{"model": "contrastive audio-text model", "dataset": "synthesised sound scenes: up to three everyday sounds over a background", "train_examples": 26041, "gain_aug_db": 6, "n_mels": 40, "hop_length": 160, "input": "mfcc", "spec_augment": true, "win_length": 512, "tokenizer": "word", "vocab_size": 93, "loss": "softmax", "embed_dim": 256, "encoder_arch": "crnn", "encoder_norm": "batchnorm", "encoder_activation": "relu6", "encoder_depths": [1, 2, 1], "encoder_kernel_size": 5, "encoder_stem": "single", "encoder_widths": [96, 96, 96], "encoder_rnn_width": 192, "encoder_rnn": "gru", "encoder_bidirectional": false, "encoder_rnn_residual": true, "encoder_rnn_layers": 6, "text_encoder_causal": false, "text_encoder_width": 128, "text_encoder_layers": 6, "text_encoder_norm": "layernorm", "text_encoder_norm_position": "pre", "text_encoder_activation": "swiglu", "text_encoder_mlp_ratio": 2.67, "text_encoder_head_dim": 16, "text_encoder_fused_qkv": true, "text_encoder_bias": "all", "text_encoder_qk_norm": true, "text_encoder_parallel_block": false, "text_encoder_inner_norm": false, "text_encoder_positions": "learned", "residual_init": "scaled_by_depth", "optimizer": "soap", "beta2": 0.99, "learning_rate": 0.0034, "beta1": 0.95, "shampoo_beta": 0.99, "eps": 1e-08, "precondition_frequency": 50, "max_precond_dim": 512, "one_sided": false, "adamw_lr_other_params": 0.0026, "max_grad_norm": 1.0, "max_steps": 1600, "batch_size": 128, "epochs": 7.9, "lr_schedule": "cosine", "final_lr_fraction": 0.05, "warmup_steps": 40, "weight_decay": 0.5, "adamw_weight_decay_other_params": 0.01}
Rows from block 4 of the audio encoder, named by matrix and row number. Each number is 128 + 24 x the weight over its row's rms, rounded and kept within 0 to 255. All counts start at 0. After the name is the row's rms in percent of the matrix's.
# weight_ih_l0: GRU input weights (gates r, z, n stacked) (encoder.rnn.0.rnn.weight_ih_l0, 576x96), inputs 0-95
weight_ih_l0.117 087 [108 109 106  83 157 175 145 130 126 119 123 152 135 127  21 111 131 142 142 127 138 153  74 151 128 144 118 131 100 125 145 146 125 107 169 153 108 144  99 125 112 136 136 123 168 118 123 143 130 100 142 135 103 111 127  84 115 126 155 145 131 131 118 121 162 112 127 108  91 117 139 128 139  88  89  78 105 124 119 157 118 163 132 147 167 120 145 104 114 148 134 106 122 102 158 105]
weight_ih_l0.118 110 [101 140 121 159 117 150 125  74  91 146 127 167 130 164 194 150 162 116 121 106 131  84 141 138 108 142 133 141 137 148  89 172 109 152 139 138 118 126 161 144 130 136 120 151 111 179 152 124 149 126 104 112 154 114 107  93 176 110  97 110 112 103 109  91 102 137  88  85 161 112 166 130 144 130 103 136 155 136 105 104 150 141 121 126 133 104 108 135 123 138 112 114 171  99 130 122]
weight_ih_l0.119 110 [ 85  99 155 142 123 123 115 130 123 124 107  72  89 140 189 169 127 119  89 155 102 138 114  97 140 117 132 206 118 153 118 178 103 150  70 135 125 116 122 116 129 141 118 132 119 108 133 146 106 119  94 167 136 112 175 146 155 105  82 117 147 102 132 111 112 115 112 129 123 110 146 159 130 112 119 151 144 143  91 122 126 156 128 124 148 125 122 102 115 107 143 149 124 104 108 149]
weight_ih_l0.120 115 [122 132 142 111 123 181 115 144 155 136 181 168 187 104 136 134 151 136 146 138 158 124 116 106 121 115 118 147 130  91 135 114 123 128 155 127  66 116 120 101 165 147 136 144 146 157 112 118 104 124 121 170 103  85  83 118 121 141 120 177 154 109  89 134  97 148 182 136 122 116 122 152 180 140 113 122 122 156 107 124 117 135 131 144 103 130 130 116 125  76 111 154 147 153 139 107]
weight_ih_l0.121 099 [128  82 120 120  83 104 104 126 144 158 162 176  96 154 127 123 164 126 138 126 117 125 104 132 119 126 135 150 117 135 133 136 153 132 115  86 138 124 132 154 109 185 190 104 131 128 137  76 120 115 119 138 160 121 144 153 113 153 148 144 149 154 152 108  93  92 138 122  86 125 120 137 117 130 113 113 109 103 146 121 137 183  83 110 113 131  89 118  68 142 117 139 112  98 164 131]
weight_ih_l0.122 092 [111 114 156 139 135 111 134 139 178 104 147 149 109 137 127 127 100 115 130 139 125 117 146 121 141 133 121 141 106  90  97 179 183 150 144 113 149 123 111 130 128 151 126 100 136  92 108 148 167  92 132 101 175 105  86 112 117 120  84 119 132 123 178 165 121 130  81 124 125 169 115 130 139 113 126 113 121 136  85 125 138 160 156 137 178 117 134 108 128 143 118 157 189 106  87 135]
weight_ih_l0.123 126 [103 111 130 127 110 122 119 110  86 132 142 128 138 122 112  84 122 148 126 156 104 126 151 160 102 148 190 130 174 144 114 117 123 140 106 164 128 125 133 189 123 143 116 124 187 142 172 158 121 151 133  91  79 130 158 119 127 116  81 149 118 128 131 113 164 101 135 107  90 128 135 142 168 100 123 137 108 132 104 124  92 132 126 122 106 135 118 197 130 137  94 115 101 105 134 133]
weight_ih_l0.124 106 [112 145 186 101 127 103 146 136 133 151 136 127 166 129 140 130 102 109 157 115 138  70 141 136 151 172 151 111 150 100 124 111 122 118 166 135 128 130 125  75 129 150 103  87 119 151 151 123 126 142 121  77 142  94 117 138 149 149 132 155 146 133 148 134  79 142 123  99  90 126 163 106 119 141 152 139 135 153 117 118 150 112  97 113 107 181 129 140 132 144 143 158 121  83  90 182]
weight_ih_l0.125 107 [137 142 166 144 139 156 114 117 140 122 156 121 188 102 118  96 118 111  90 136 194 152 124  72 141 142 135 104 133 140  84 120 102 110 120 127 131 161 179 122 129 100 114 143 123 142 126  99 110  84 159 122  99 147  99 128  96 138  92  81 144 119 124 137 178 172 113 105 156 142 125 137 183 152 122 156 111 126 134 116 120  92 129 149 111 150 153 137 123 128 146 118 129 120 126 145]
weight_ih_l0.126 109 [142 121  93 124 124  96 117 113 136  68 178 161 197 170 117 173 111 157 119 104 122  74 135 120 109 102 105 142 115 126  97 149 140 108  81 130 117 154 116  93 140 122 109 132 156 147 130 121 140 144 102 101 124 131 105 151 179 114 126 164 129 115 146 122 128 109  85 116  73 104 142 106 119  95 138 129 142 138 155  94 158 126 107 147 109 132 108 120 132 130 154 120 107 115 122 118]
weight_ih_l0.127 123 [122 118 114 107  91 135 142 156 134  79 151 126 170 167 118 117 157 128 134 130 113  98  89 118 119 129 118 165 142 167 159 134 164 129 133 129 168  93 136 115 167 113 132 157 129 138 144 129  88 122 108  91 137  76 122 129 126 122 165 104 108 126 103 170 139 136 120 155 154 153  94 141 132  96 121 162  99 115 129  78 112 133 142  92 142 129 123 169 144 174 116  87 157 125 104 151]
weight_ih_l0.128 116 [113 122 143 139 103 130 127 129 125 134 129 124  97 112 164 144 121 111 136 180 152 114 145 145 151 105 119 132 143 134 137 169 123 100  89 165 120 175 141 100 156 124 144 111 128 171 142 141 117  75  91 155 152 148 123 128 132 124  98 167 116  90 132  82  96  79 142 135 143 124 130 128 109 123 113 100 111 129 128 104 135 114  91 104 136 140 143  62 186 112 177 139 120 113 141 160]
weight_ih_l0.129 096 [174 148 110 127 123 109 150 155 105 113  94 106 113 131 166 134 138 172 130 146  77 126 126 140  79 119 107 104 141 116 134 102 120 155 110 112  97 143 157  82 140  95 154 182 163 124 147 126 127 150 140 153 112 128 110 145 120 167  93 133  90 153 120 119 123 109 105 136 100 125 108 158 159 112 127 117 109 122 111 121  90 138  68 151 176 171 139 145 100 147 105 147 130 127 131 105]
weight_ih_l0.130 106 [108 134 150 116 112 117 121 109 114 117 129 125 174 118 126 155 104 115 137 146  88  55  89 123 145  98 168 165 161 125 107 111 128 134  83 149 124 110 114 162 139 120 120 100 113 121 103 120 163  79 121 134 102 113 120 135 131 136 126 187  94 129  95 114  86 153 144 109 123 114 124 175  94 132 145 126 109 147 154 101  97 123 106 122 130 130 121 123 153  79 166  81 134 122 142 120]
weight_ih_l0.131 099 [165 129 108 161 111 136 138 107  98 138  94 103  99 143 127 126 146 142 136 122 157  91 164 139 204  89 145 121 133 145 154 104 133 118 115 134  92 124 129 128 146 182 105 148 110 125 126  99 125 127 122 130 167 134 148 151 118 119 139 153 110 109 146 145 118 137 164 143 123 134 131 103 147 162 185 105 139 100 120  62 111 122 125 145 142 184 150 100 145 148 126 107  89 100 157 116]
weight_ih_l0.132 109 [110 134 131 122 120 105 123 136 137 164 136 132 151 111 138 140 100 179 127 103 128  87 144 153 137 124 148  77  91 149  96 119 124 156 110 142 125 114 102 129 161 178 135 124 104 130 150 151 105  92 149 182  63 106 145 123 134 140 117 133 122 120 129 105 139 183 106 118 123 149 124 137 175 148 119 131 168 138 150 156 151 128 196 148  98 140 105 106  84 116 129 130 122 104 134 114]
weight_ih_l0.133 100 [ 72  97 116 107 105 121 154 121 148 139 164 146 172 105 160 130 102 133  84 140 101 121 157 140 148 118 122 142 128 155  98 174  94 116 117 177 123 126 148 194  94 132 136 158 127 175 116 159 153 107 110 128 112 124 146 141 125 142  99 143 134 154 111  94 123 124 145 140 121  93 101  80 164 114 119 142  98 138 103 130  92 138 137 149 124 121  75 142 108 122 120 125 151 123 143 102]
weight_ih_l0.134 116 [100 118 118 152 109 126 109 122 131 142 113 155 180 139  86 154 143 156 129 113 156 156  99 109 132 162 131 115 169 119 117 140 146  94 122 119 146 174 102 157  86 133 143 146 130 161 118 106  98 125  82 137 118 118 126 117 144  95 146 159 108  98 171 109  85 141 149  91 106 119 110 127 129 164  99 136 118 157 143 101 185 113 145 137 131 122 103 126 120 132  96 135 101 183  97 102]
weight_ih_l0.135 105 [105 119 130 110 149 195 112 133 135  80 117 137 147 146  78 159 152 139 114 113 108 113 135 111 167 159 152 120 156  90 137 114 116 110 100  93 152 118 147 145 148 114 118 125 140 119 156 108 135 150 157 145 108 113 136 140 124 100 103 122 133 123  83 147 121 136 161 176 127 101 104 159 151 174  96 169 125  83 132 156 107 111 152 115 133 154  88 110 119  93 149  90 102 139 141 115]
weight_ih_l0.136 101 [ 94 134 101  92 110 118 173 151  82 148 122 121 155  93 107 161 125  99 124 148 164 136 129 142 210 162 115 168 110 136 109 139 163 109 156 111  81 118 137 125 126 146 133 135 150 125 143 144 112  97 114 117 106 135 148 116  85 115 142 133 107 107 120 113 113 133 138 144 165 144 156 135 140 128 140 165 110 134 159 136  94 110 159 169  78 134  82 124 122 100 160 123 122 116 145 115]
weight_ih_l0.137 131 [108 131 101 155 108 154  85 112 141 124 137 125 107 106 112 117 112 126 130 128 147 118 146 165 158  94 171 116 122 142 179  92 135 129 106 104  82 107 132 134 131 141 154 176 131 135 154 142 162 168 132 123 167 128  98 168 103 112 161 120 144 132 132  98 137 111 151 102 123 115 110 136  57 175  86 112 129  94 143  97 141 125 138 131 141 155 133 121 173 113 139  79 129 139 119 114]
weight_ih_l0.138 120 [149 147  98  91 137 128 147 103 166  97 143 118 136 125 190 151 110 107 124 180 121 124 145 113 117 106 122 161  99 118 145 112 156 121  72 141 100 113 115  81 154 156 135 106  96 106 145 158  97 130 111 155 127 124 105 120  76 109 114 153  91 151 120 117 132  84 105 126 148 140 141 152 121 124 149 142 153 125 129 117 109 126 107 109 121 146 127  70 157 142 178  99 123 136  94 134]
weight_ih_l0.139 094 [113 130 139 158  86 158  83 151 120 120 182 153 138 197 146 126 139 153 106 143 138 112 131 128 133 118 155 127 107 147  94 111 130 136  86 136  96 123 141 131 132 122 122 117 165 123 158 109 136 111 148 113 103  93  78 132  82 155 118  89 131 148 106 114 118 142  96  86 130 105 156 147 128 132 108 149 125 127  93  84 126 137 163 141 144 164 174 123 155 107 110  81 149 122 121 134]
weight_ih_l0.140 125 [145 127 144 136 134 115 136  88 148 151  83 151 100 160 146 143 140 107 113 125  89 143  97 145 104 123 104 141 101 115 169  62 108 130 130 128 131 151 129 118 119 128 130 110 102 105 186  92 133 105 115 166 129 164  82 132 142 149 115 149  97 157 118 151 139 122  91 164 158  70 123 142  99  64 137 122 124 124 124 145 144 161 142 136 143 132 129 147 122 119 172 116 130 117  99 125]
weight_ih_l0.141 111 [ 98 107 149 112  99 117 121 167 144 111  82 115 128 135 120 148 119 120 103 146  75 118 160 183 113 119 145 134 112 140 118 128 122 114 138 136 152 145 160 104 114  65 112 151 153 103  95 129 109 132 136 123 145 125 156 154 129 127 108 134 135 136  71  96  92 110 127 118 181 142  95 144 136 160  99 155 147 185 155 136 130 155 157 126 116 142 157 114 151 161 107 130  89 111 160 120]
weight_ih_l0.142 103 [136 102 103 111 134 145 139 129 146 105 131 115 103  96 141 113 113 139 102 103  83 134  74 144  88 104 110 163 175 136 111 121 130 138  94 149 112 103 110 149 104  72 123 142 132  86 118  96 127 104 147 119 144 136 133 144 161 131 142 132 131 146 159 150 113 122 147 105 139 154 124 170 140 136 167 152 111  89 145 101 122 146 100 118 101 190 109  86 160 124 111  93  96 106 104 107]
weight_ih_l0.143 117 [110  89 116 139  93  94 139 113 110 120 123 156 125 136 116 122  93 129 151  96  75 112 117 112 113 165 139 140 166 164 119  82  80 157  89 170 116 142 114 140 106 142 138 142 102 163 118 110 110 149  86 116 111 148 148 118 109 157 142 154 102 130 127 142 110 101 130 171  92 110 161 132 180 121  99 122 139 113 116  90 145 130  97 127 128 125 136  86 122 121  93  99 127 134 176 120]
weight_ih_l0.144 092 [139  94 139 147 116 126 103 131 124 122  87 161 121 107 138 140 101  94  98 118 106 151 108 102 107 134 142  95 100 141 118 108 124 133  94  82 141 118 148 139 144 121 119  94 110 126 170 126 108 103 186 129 110 144 137 178 135 107 121 109 157 120 149 145 148 108 143  98 104 119  72 143 151 116  90  83  69 138 108 109 166 118 137 110 135 114 117 138 169 148 101  92 119 138  84 146]
weight_ih_l0.145 081 [131  85 139 119  88  99 148 136 143 139 139 103 125 126 112 117 121 101  91 142 150 169 115 125 132 199 160 156 155 183 102 122 143 137 152  97 142 107 122 110 170 132 104 151 154 137 118  98 159 136 135 137  76 115 137 106 147 120 124 105 143 137 112 103 152 123 134 137  96  76 112 120  99  90 140 140  83 150 172 121 120 137 115 100  86 119 150 112 119 105 139 108 137  90 110 111]
weight_ih_l0.146 103 [ 99 112 105 109 139 149 139 163 116 113 182 161 165 114  95 151 151 122 162 159 158 142 175  80  93 149 116  91 100 131 134 134 161 102 109 128 128 125 131 113  82 121 121 169 120 125 140 151  87 103  86 174 120 140 137 134 149 106 115 148 102 127 142 130 125 134 122 144  99 101 120 126 104 130 141 130 133 114 158 140  80 109 110  65 136 128 113 141 117 115 107  87  93 117 144 114]
weight_ih_l0.147 126 [115 105 135 120 145 161 168 124 140 118 126 116 152 144 101 115  51 125 102 218 115 111 127 101 117 110 157 123 171 118 110 146 111 120  95 121 148 149 122 127  97 114 102 163 148 133 146 115 136 101 139 116 121 154 118 147 125 152 140  92 129 103 154 124 120 143 119 158 139 148 111 101 152 132 120 150 101 126 163 118 122 149 125 100 140  97  87 171 154 111 103  85  93 120 159 131]
weight_ih_l0.148 099 [145 117 106 184 127 142 110 139  96 143 122 142 131  76 156 115 126 127 131 116 101 106 122 117  94 143 126 144 130 120 108 170 169 129 164 119  99 140 132 112 135  67 148 127 149 131 146 147  94  91 135 150 120 128 107 175 170 142 148 108 161 105 166 166 126 106 125 136 160 102 129 120 161 164 143 116 124 165 141  99  95 129 169  97  93 145 122  87 154 119 156 159 130 126 138 145]
weight_ih_l0.149 128 [119  87 181 110  92 121 129 120  95 128  99 116 135 167 138 152 140 143 122 123 172 114 146 112  79 121 146 126 124 135 119 122 143 117 112 123 131 105 124 119 129  88 147  77 131 152 149 174 152 118 156 177 108  95 144 107 107 152 137 140 122 107 122  97  81 133 155 128 159 143 149 130  95  91  85 164 119 121 134 187 155 118 111 121 149 109  95 118 103 122 132 127  88  94 155 120]
weight_ih_l0.150 093 [113 103 152  92 127 158 126 100 131 143 131 144 136 122  94 131 103 128 164 114 141 156 162 157  79 139 101 119 117 152 144 151 107 118  83 129 157 101 136 141  99 122 105 101 165 165  98 109 118 123 147 146 119 142  78 146 126 164 128 125  83 132 137 149 147 129 132 158 156  82 146 160 153 105 133 118 111 151 156  79 110  95 140 178 151 119 131 143 134 160  95 168 103 121 154 149]
weight_ih_l0.151 079 [130 127 121 137 103 176 108 126 118 144 103 164 150  96 129 170 140 102 112 103  85 121  96 127 126 145 144 168 120 118  99 134 128 121 130 143 142 112 150 102 133 167 122  94 108 113  88 122 161  75  94 142  98  95 181 114 148 109 160 103 115  95 102 105 128 118 144 151 117 137 111 110 141 112 149 136 127 176 133 143  86 123 163  80 109 124 118  99 102 122 133 148 129 117 117  72]
weight_ih_l0.152 080 [123 138  89 108 116  90 145  92 132 130  86 145 109 129  81 131 159  94 118 158 127 156 131 131 175 122 129 130  89 129 115 151 117 143 149 145 152 113 167 134 137 118 131 148 107 139  98 119 105 125 149 120 173 128 123  83 129 154 143 129 161  79 151 117 132 170 108 119  75  97 127 105 126 105 113  99 124 131 129 144 160 149  93 148 121 185 142  88 130 138 143 182 109  95 135 124]
weight_ih_l0.153 120 [149  86 133  85 108  94 101  82 140 123 129 110  94 118 118 109 149  60 164 149 131 122 112 133 111 121 119 134 110 149 124  87 129 106 102 134 132 138  88 136 177 127 169 147 167 113 165 152 122 132  82  92 144 126 121 115 120  98 126 147 126 163 149 116 108 113 149  92 148 120 123 147  78 136 114 150 117 132 112 145 127 139 115 134 136 103 170 111 133 142 183 106  80 131 131 121]
weight_ih_l0.154 084 [133 116 143 127 148 129 151 144 134 126 163 133 158 127 103 117 139 102 108 146 121 103 119 145 112 124 158 105 108 107 105 159 106 121 126 109  85 125  97 115 101 184 106  92 109 124 127 111 107 102 129 110 129  91 132 162 117 162 106 134 135 128 121 131 122 156 122 148 120 112 147 136 114  96 130 132 127 130 200 135 128 177 144 106 180 145 178  89 146  91 170 140 164 112 176  85]
weight_ih_l0.155 112 [138  99 127  97 103 166 101 154 122 134 119 143 110 139 122 168 146  93 151 133 185 104 159 132 109 112  56 117 138 113 134 123 138 120  86 132 110 146 124  79 149 104 138 111  93 129 122 131 104 148 145 132 139 146 140 144 139  76 155 112 119 146  71 149 109 130  85 106 156 151 176 130 117 102 111 120 156 115 114 130 116 106 109  82 155 135 152 108 161 133 143 120 146  97 146 133]
weight_ih_l0.156 099 [128 137 136 156 116 164 107  69 133 127  77 106 164 147 148 149 119 126  90  89 116 180 147 128 118 123 107 153 145 138  94 148 118 157  75 111 146 133 147 125 122 122 122 117 112 117 116 117  99 102 143 162 153 126 141 168 112 131 139 150 105 118 102 149  91  99 152 124 192 131  83 117 127 153 121  99 145 127 108 129 136 121 138 123 159  90 127 112 148 142 106 148 169 171  92 137]
weight_ih_l0.157 092 [ 95 124  75 143 110 138 124 112 131 151 126 136 137 109 122 170 121 142  94 136 102 143  96 148 111 132  95 134 121 126  96 136 134  99 123 126 114 178 154 149 136 108 139 113 147 149 112  96 106 119 153 154 135 131 129 150 196 104 174 137 160 143 167 131 127 157 118 146 110 140 123 111 146 129 137 107 134 157 141  75 146  64 134 139 107 130 102 148 166 174 157 136 148 158 176 133]
weight_ih_l0.158 100 [ 75 128 138 139 117 142 103 131 126 120 142 123 124 150 115 103 173 108  97 124 147 143 155 137 119 154 162 115 119 112 146 149 168 128 147 166  54 132  76 108 122 129 115 153 133 113 105 115 140 175 154 149 153 141 165 118 137 125 127  88 137 133 115  93 155 116 144  97 140 100 147  87 126  97  99 108 118 126 184 131 111 159 118 104 122 133  96 150 112 136 118 115 171 108 135  83]
weight_ih_l0.159 095 [127 122 176 164  84 119 105 124  94 151 154 123  97 130 156 137 152  94 127 113 167  97 104 124 116 122 205 165 121 131 118 156 153 107 128 117 112 154 140 136 132 144 138 108 141 133 121 144 123 141 148 149 101 144 133 128  88 111  99 144 111 117 105 126 106 165 136 115 117 143 137 126  95 162 112 125 100 148 198  96 134 131 133 138 113  73 137  97 137 113  98 110 164 152 133 172]
weight_ih_l0.160 108 [126 113  71 103 128 132 163 122  84 117 157 127 145 132 119 154 154  81 108 124 138 139 126 140 152 140 148 151 127 124 145 171 141 166 152 127 134 114 162 120 133 131 124  94  95 159  92 133 105 175 110 177 150 111 172 102  82 107 145 167 133 152 153 148 111 101 140 134 103  83 144 129 107 148 151 116 156 135 130 148  99 146 107 129 115 162 131 151 110  96 129 113  84  95 118 107]
weight_ih_l0.161 108 [181 137 130  93 121  95  89 133 129 149 128 106 111 149 142 115 132 114 165 130 114 125 130 120 137 115 133 119 102 142  91 104  83 133  87 108 173 127 116 128 121 123 142 118 144 143 119 105  33 123  93 103 169 107  96 120 111 150 140 126 140 177 144 135 166 122 143 110 116 130  86  98 110 123 163 126 131  89 114 169 128 162 117 127 120 134 128 120 128 135 180 121 101 103 111 141]
weight_ih_l0.162 110 [147 138 105 132 151 143 121 119 154 148 117 120 151 120 124 139 109 163  98 151 146 103 117 139 111 155 122 120 122 126 138 172 140 143 169 102 135 172 158 108 143 153 139 151 156 150 121 104 142 110 132 108  97 123 111 146 123 125  83  91 141 119 109 147 113 120 123 137 132 137 120  93 125 139 119 139 110 118 150 108  92 156 140 146  90 241 163 150 180 128 132 161 140 135 122  89]
weight_ih_l0.163 119 [127 154 155 130  99  81 128 160 124 160 114  93  88 146 126 141 144 118 127 122 145 101 120 147 138 104 141 136 108 139 191 121 112 145 141  80 132 172  95 132 134 125  76 110 186 141 146 133 130 175 101 134 119 143 139 112 131 138 118 110 131 126 101 137 135 171 113 173 166 135 130 148 133 118 125  65 161 137  92  93 141 133 125 170 119 115 121 128 120 113 115 166 134 155 158 136]
weight_ih_l0.164 087 [166  95 113  95 100 144 157 113 109 107 133  68 160 124  88 144 111 118 123 119 155 123  99 115 121 150 121 123 138  63  80 123 123 171 150 126 156 113 131 135  81 123 140 115 137  91 111 107 113 164 125 107 135  99 130 109  98 117 123 130 158 172 147 120 126 135 136 174  85 177 126 144 144 153 143 132 124 132 126 134 133 161 149 128 186 130 155 139 141 150 117 118 114 171 123 123]
weight_ih_l0.165 087 [117 111 142 157 131 105 144 113 130 114  85  87 154 122 125 188 150 139 117  72 141 110  99 118 145 131  99 125 135  84 146 103 111 129  68 124  93 122 124 117 143 135 139 105 130 135 130 142 124 108  87 197 125 113 106 112 109 130 152 168 130 153 137 116  94 141 148 150 143  52 112  85  99 118 108 132 121 153 122 127 141 134 131 101 125 130 126 147 132 131  85 144 121 122 146  91]
weight_ih_l0.166 110 [116 114 127 148 134 102 154 123 132  99 141 146 153 159 148 138 151 150 110 164 148  89 137 146 117 171  82 101 151 117 139 152 119 119 109 131 110 138 155 150 149  99  63 139 101  98  83  89 117 102 179 163 137 110 182 121 109 104 148 114 133 140 167 121 127 121 134 132 127 144 111 156 148 125 130 112 152 182 128 131  77 123 102 144  80 107 109 137 100 130 128 139 152 115 146 118]
weight_ih_l0.167 124 [124 136 103 113  78 154 149 123 143  83 141 172 156 130  76 140  93 103 125 134 131 144 130 101 123 117 130 119 138 140 121 132  75 135 119 118 164 159 152  77  90 114 134 129 124 123 120  89 105 124 134 105 159 136 119 187 157 108 108 152 141 131 155 143 128  87 124 162 139 188  95 174 171 113 156 128 144 117 126 120 143 130  95 148 101  96 111 113 119 124 143 126 133 135  97 132]
weight_ih_l0.168 110 [147 108 113 131 132 123 143 166 132  87 135 113 118 107 134 104 144 170 155 155 124 108 199 145 120 138 152 130 146 143 142 125 170  86 137  99 107  86 137 148 151 109 175 109 118 140  93 153 144 104 142 125 101 123  85 104 107  95 118 145 147 188 117 137 124 140 112 105 194 114 149 149 158 149 153 134  96 130 117 119 113 116 108 148 142 125 130 115 139 167 133 125 101  85 119 150]
weight_ih_l0.169 116 [132 108 122 183 123 146 152 145 105 158 107 134 140 108 129 154 137 139 135 136 147 124 149 160 108 132 153 113  97 132 100 146 161 106 118 137 137  85 166 125 122 116 118 100 170 130 225 151 111 120 100 121 131 113 127 140 108 169 117 105 148 103 125 106 119 100 136 101 146 123 181 103 134 118  76  83 129 159 125 161 100 110 147 147 122  95 137 106 127 132 113 131 111 135 159  98]
weight_ih_l0.170 137 [103 158  90  97 171 112 149 111 125 110 168 149 140  99 138 155 104 140 134 113 132 131 121 136 161 146  98 145 107 104 123 136 177 118 142 147 129 114 138 142 165 139 143 147 157 194 141 147 164 155 106 153 164 110 115  98  70 134 125  96 139 122 113 106 116 138 107 108 130  80 163 114  97 152 124 155 114 174 158 126 140 135 120 103 130  93 157 140 155  97 121 129 121 128 154 161]
weight_ih_l0.171 128 [ 87 144  91 127 157 108 110 135 149  83 133 103 109 100 145 154 104 148 113 161 141 141 139 122 107  96 173 163 126 122 113 140 150 122 134 135 140 159  81 139 140  92 165 136 124  78 102 111 139  80 106 142 117 128 143 142  95 131  94 143 125 158 110  81 169 134 109 115 163 133 136 116 123 154 112 180 162 107 151 142 148 104 112 111 115 168 146 177 148 137 148 113 120 115 111 124]
weight_ih_l0.172 116 [167 119  88 109 117 136 128 128 147 110  92 144 177 111 112 106 115 141 108  94 148 112 133 153 136 109 122 149 168  96  72  98  88 117 113 137 133 122 115 100 128 126 149 106 104 170 147 153  93 117 139  99 144 121 136 161 126 122 137  98 146 112 100 148 141 117 154 106 134 142 129 123 124 148 161 141 153  98 167 121 135 191 127  93 167  60 103 111 109 111 137 121 127 104 153 147]
weight_ih_l0.173 118 [162 129 105 187  92 135 105 178 104 155 119 140 153 133 127 127 108 129 147 156 168 135 109 147 105 193 154 153 134 101 130 159 127 140  98 135  97 101 133 133 160  77 133  78 146 159 146 115 131  63 131 169 117 129 131 130 108 116 116 134 114  79 110 114 119 137 143 121 104 103 108 118 137 133 142 121 147 139 130 136 143 101 120  94 109 126 137  92  87 109 138 120  99 140 155 149]
weight_ih_l0.174 127 [168 153 136 160 133 145 128  64 125 139 136 172 135 104 112 147 113 131 125 141 133 102 183 121  92 168 133 168 128 116 100 148 129 151 140  96 115 142 165 148 123  82 106 108 171 126 134 114 150 109 128  99 151 130 150  95  95 140 126  89 125  91 113 113  91 150 131 130 114 125 123 143 154 100 124 127 134 145 134 158  75 105 107  82 132 114 106 141 126 173 135 152 138 171 117 112]
weight_ih_l0.175 118 [119 113 102 113 108 136 150 147 149 119 179 117 158 120 122 151 134 119  82 143 152 117 172  99 127 120 136 111 124  91 146 134 115 148 204 115 152 141 126  88  93 139 125 101 101 175 148 144 116 152  91 112 144 110 144 107 110 144 145 122 148 145 135 129 107 115 101 152 121 119 119 161 196 169 142 136 112  98 101 125  93 138 101 129 125 129  88 121 133 122 136 154 105 102  84 103]
weight_ih_l0.176 119 [155 114  76 173  90 127 159 150 122 115 138 136 142 109 121 152 144 136 135 138 144 119 120  91 122  90 110 130 135 109 124 141 160 101  57 121  92 125 152 104 123 104 183  94 175 148 122 152 110 120 108 127 127 119 139 101 156 126 108 154 148 134 110 102 157 132 158 148 119 109 126 105 132 149 122 132 126 142  87  88  90 128  79 103 118 103 103 123 130 150 146 132  77 124 141 168]
weight_ih_l0.177 118 [107 117 122 121 202  91 159  69 122 164 129 142 112 108 135 134 140 120 120 134 114 179 138 136 103 152 126 119 113 116 123 161 109 128 137 106 103 150 110 115 138 125 113 132 121 112  75 141 119  99 159 112 152 135 127 131 168 118 150  96 131  77 146 151 151 175 149 104 133 116 112  59 169 131 108 132 111 149 156 118 136 115 128  98 110 143 129 139 150 137 106  97 115 127 179 115]
weight_ih_l0.178 107 [110 134 146 104 140 169 146 166 171 116 131 133 101 134 172 107 117 141 102  97 165 164 131 158 128 147 110 115 139 156 101 114 126 114 134 123 113 101  91 102 141 103 128 125 109 136 132 161 175 134  74 134  82 107 119 150 151 148  82 105 132 119  89 169 138 101 173  93 153 122 124 138 130 171 122 140 144 157 134 128 121 181 139  96 147 137 155 121 149 150 116 137 157 108 149 113]
weight_ih_l0.179 084 [169 112 174 184 129 130 135 124  78 151 132 122 134 144 111 119  80 108  84 168 106 136 131 115 151 136 113 169 133 113 168 107 133 155 146 128 116 178 128 181 129 116 124 151 113 128 146 129 101 157 133 112 138 126 153  93 141  95 126 113 107 158 109 103 118 122 156 153 118 152 136 129 145 144 117 150 171 119 129 136 141 118  98 171 151 151 150 112 101 146 152  83 134  86 164 111]
weight_ih_l0.180 123 [109 162 106 145 153 133  97 163 129 140 136 148 105 100 112 143 136 106 143 134 112 126 113 147 146 106 133 149 134 108 158 145 152  82 204 135 140 126 103 137 148  85 167 123 116 129 171 111  93 118 112 118 125 171 134 131 103 126 120 147 129 115 162 103 114  70 169 138 114 119 122 111  95 163 121 115 105 156 140 156 182 105 100 108 114  77 149  89 130 140 138 114 141 127 152 129]
weight_ih_l0.181 099 [198 122 152 152 149 137 133 131  80 137  82  96 113 193 123 171 142 124 130 112 140 131 144 122 114 128 141 149 107 106 160 149 135 156 144 100 117 114 115 140 126 115  92 122 104 103 187 111 107 130 126 161 181 148 124 146 127 111 147 115 113 120 102 120  91 125 157 114 151 170 145 121 121 134 102 142 129 130 110 155 189  88 130 121 135 112 142 111 155 111  87 117 131 153 121 120]
weight_ih_l0.182 107 [113  76 110  84 113 132 131 149  97 107 212  99 144  81 145 132 128 126 127 148 108 153 109 114 113 126 124 146 168  78 102 158 131 146 155 102 138 106 109 108 124 143 110 127 101 183 144 126  90 150 106 132 104  95 128 117  93 184 119 147 139 143 171 162 125 123 117 120  94 125 141 166 134 147 146 130 118 130 152 109 142 114 151 172 112 131 139 144 132 126 128 123 136 111 151 121]
weight_ih_l0.183 094 [134 142 109 163 137 116 130 144  88 192 147 106 133 118 130 158 116 117 143 152 160 125 101 121 172 132 106 135 136 100 129 119 160 152 133 106 103 133 136 160 147 168 153 122 118 115 131 142 135  79  95  77 116 129 142  95  50 118  93 108 142 135 139 164 136 138  95 145 129 127 169 152 151 174 113 129 107 109 111 108 172 119 104 114 129 120 146 125  89 150 142 117 161 117 135 126]
weight_ih_l0.184 108 [ 97 120 127 108 131  80 130 151 107 122 158 126  67 149 185 117 139 139 118 172 123 142 115 145  89 126 142 142 118 128 134 114  86 158 115 137 114 133 122 121 174  78 156 117 105 149 123 123 124 101 149 141  59 122 150 131 124 122 120 146 131 140 104 149 108 157 148 136 146 121 131 139 152 122 140  93 142 146  68 111 154 162 128 134 133 127 132  98 163  86 124 178 163 109 136 147]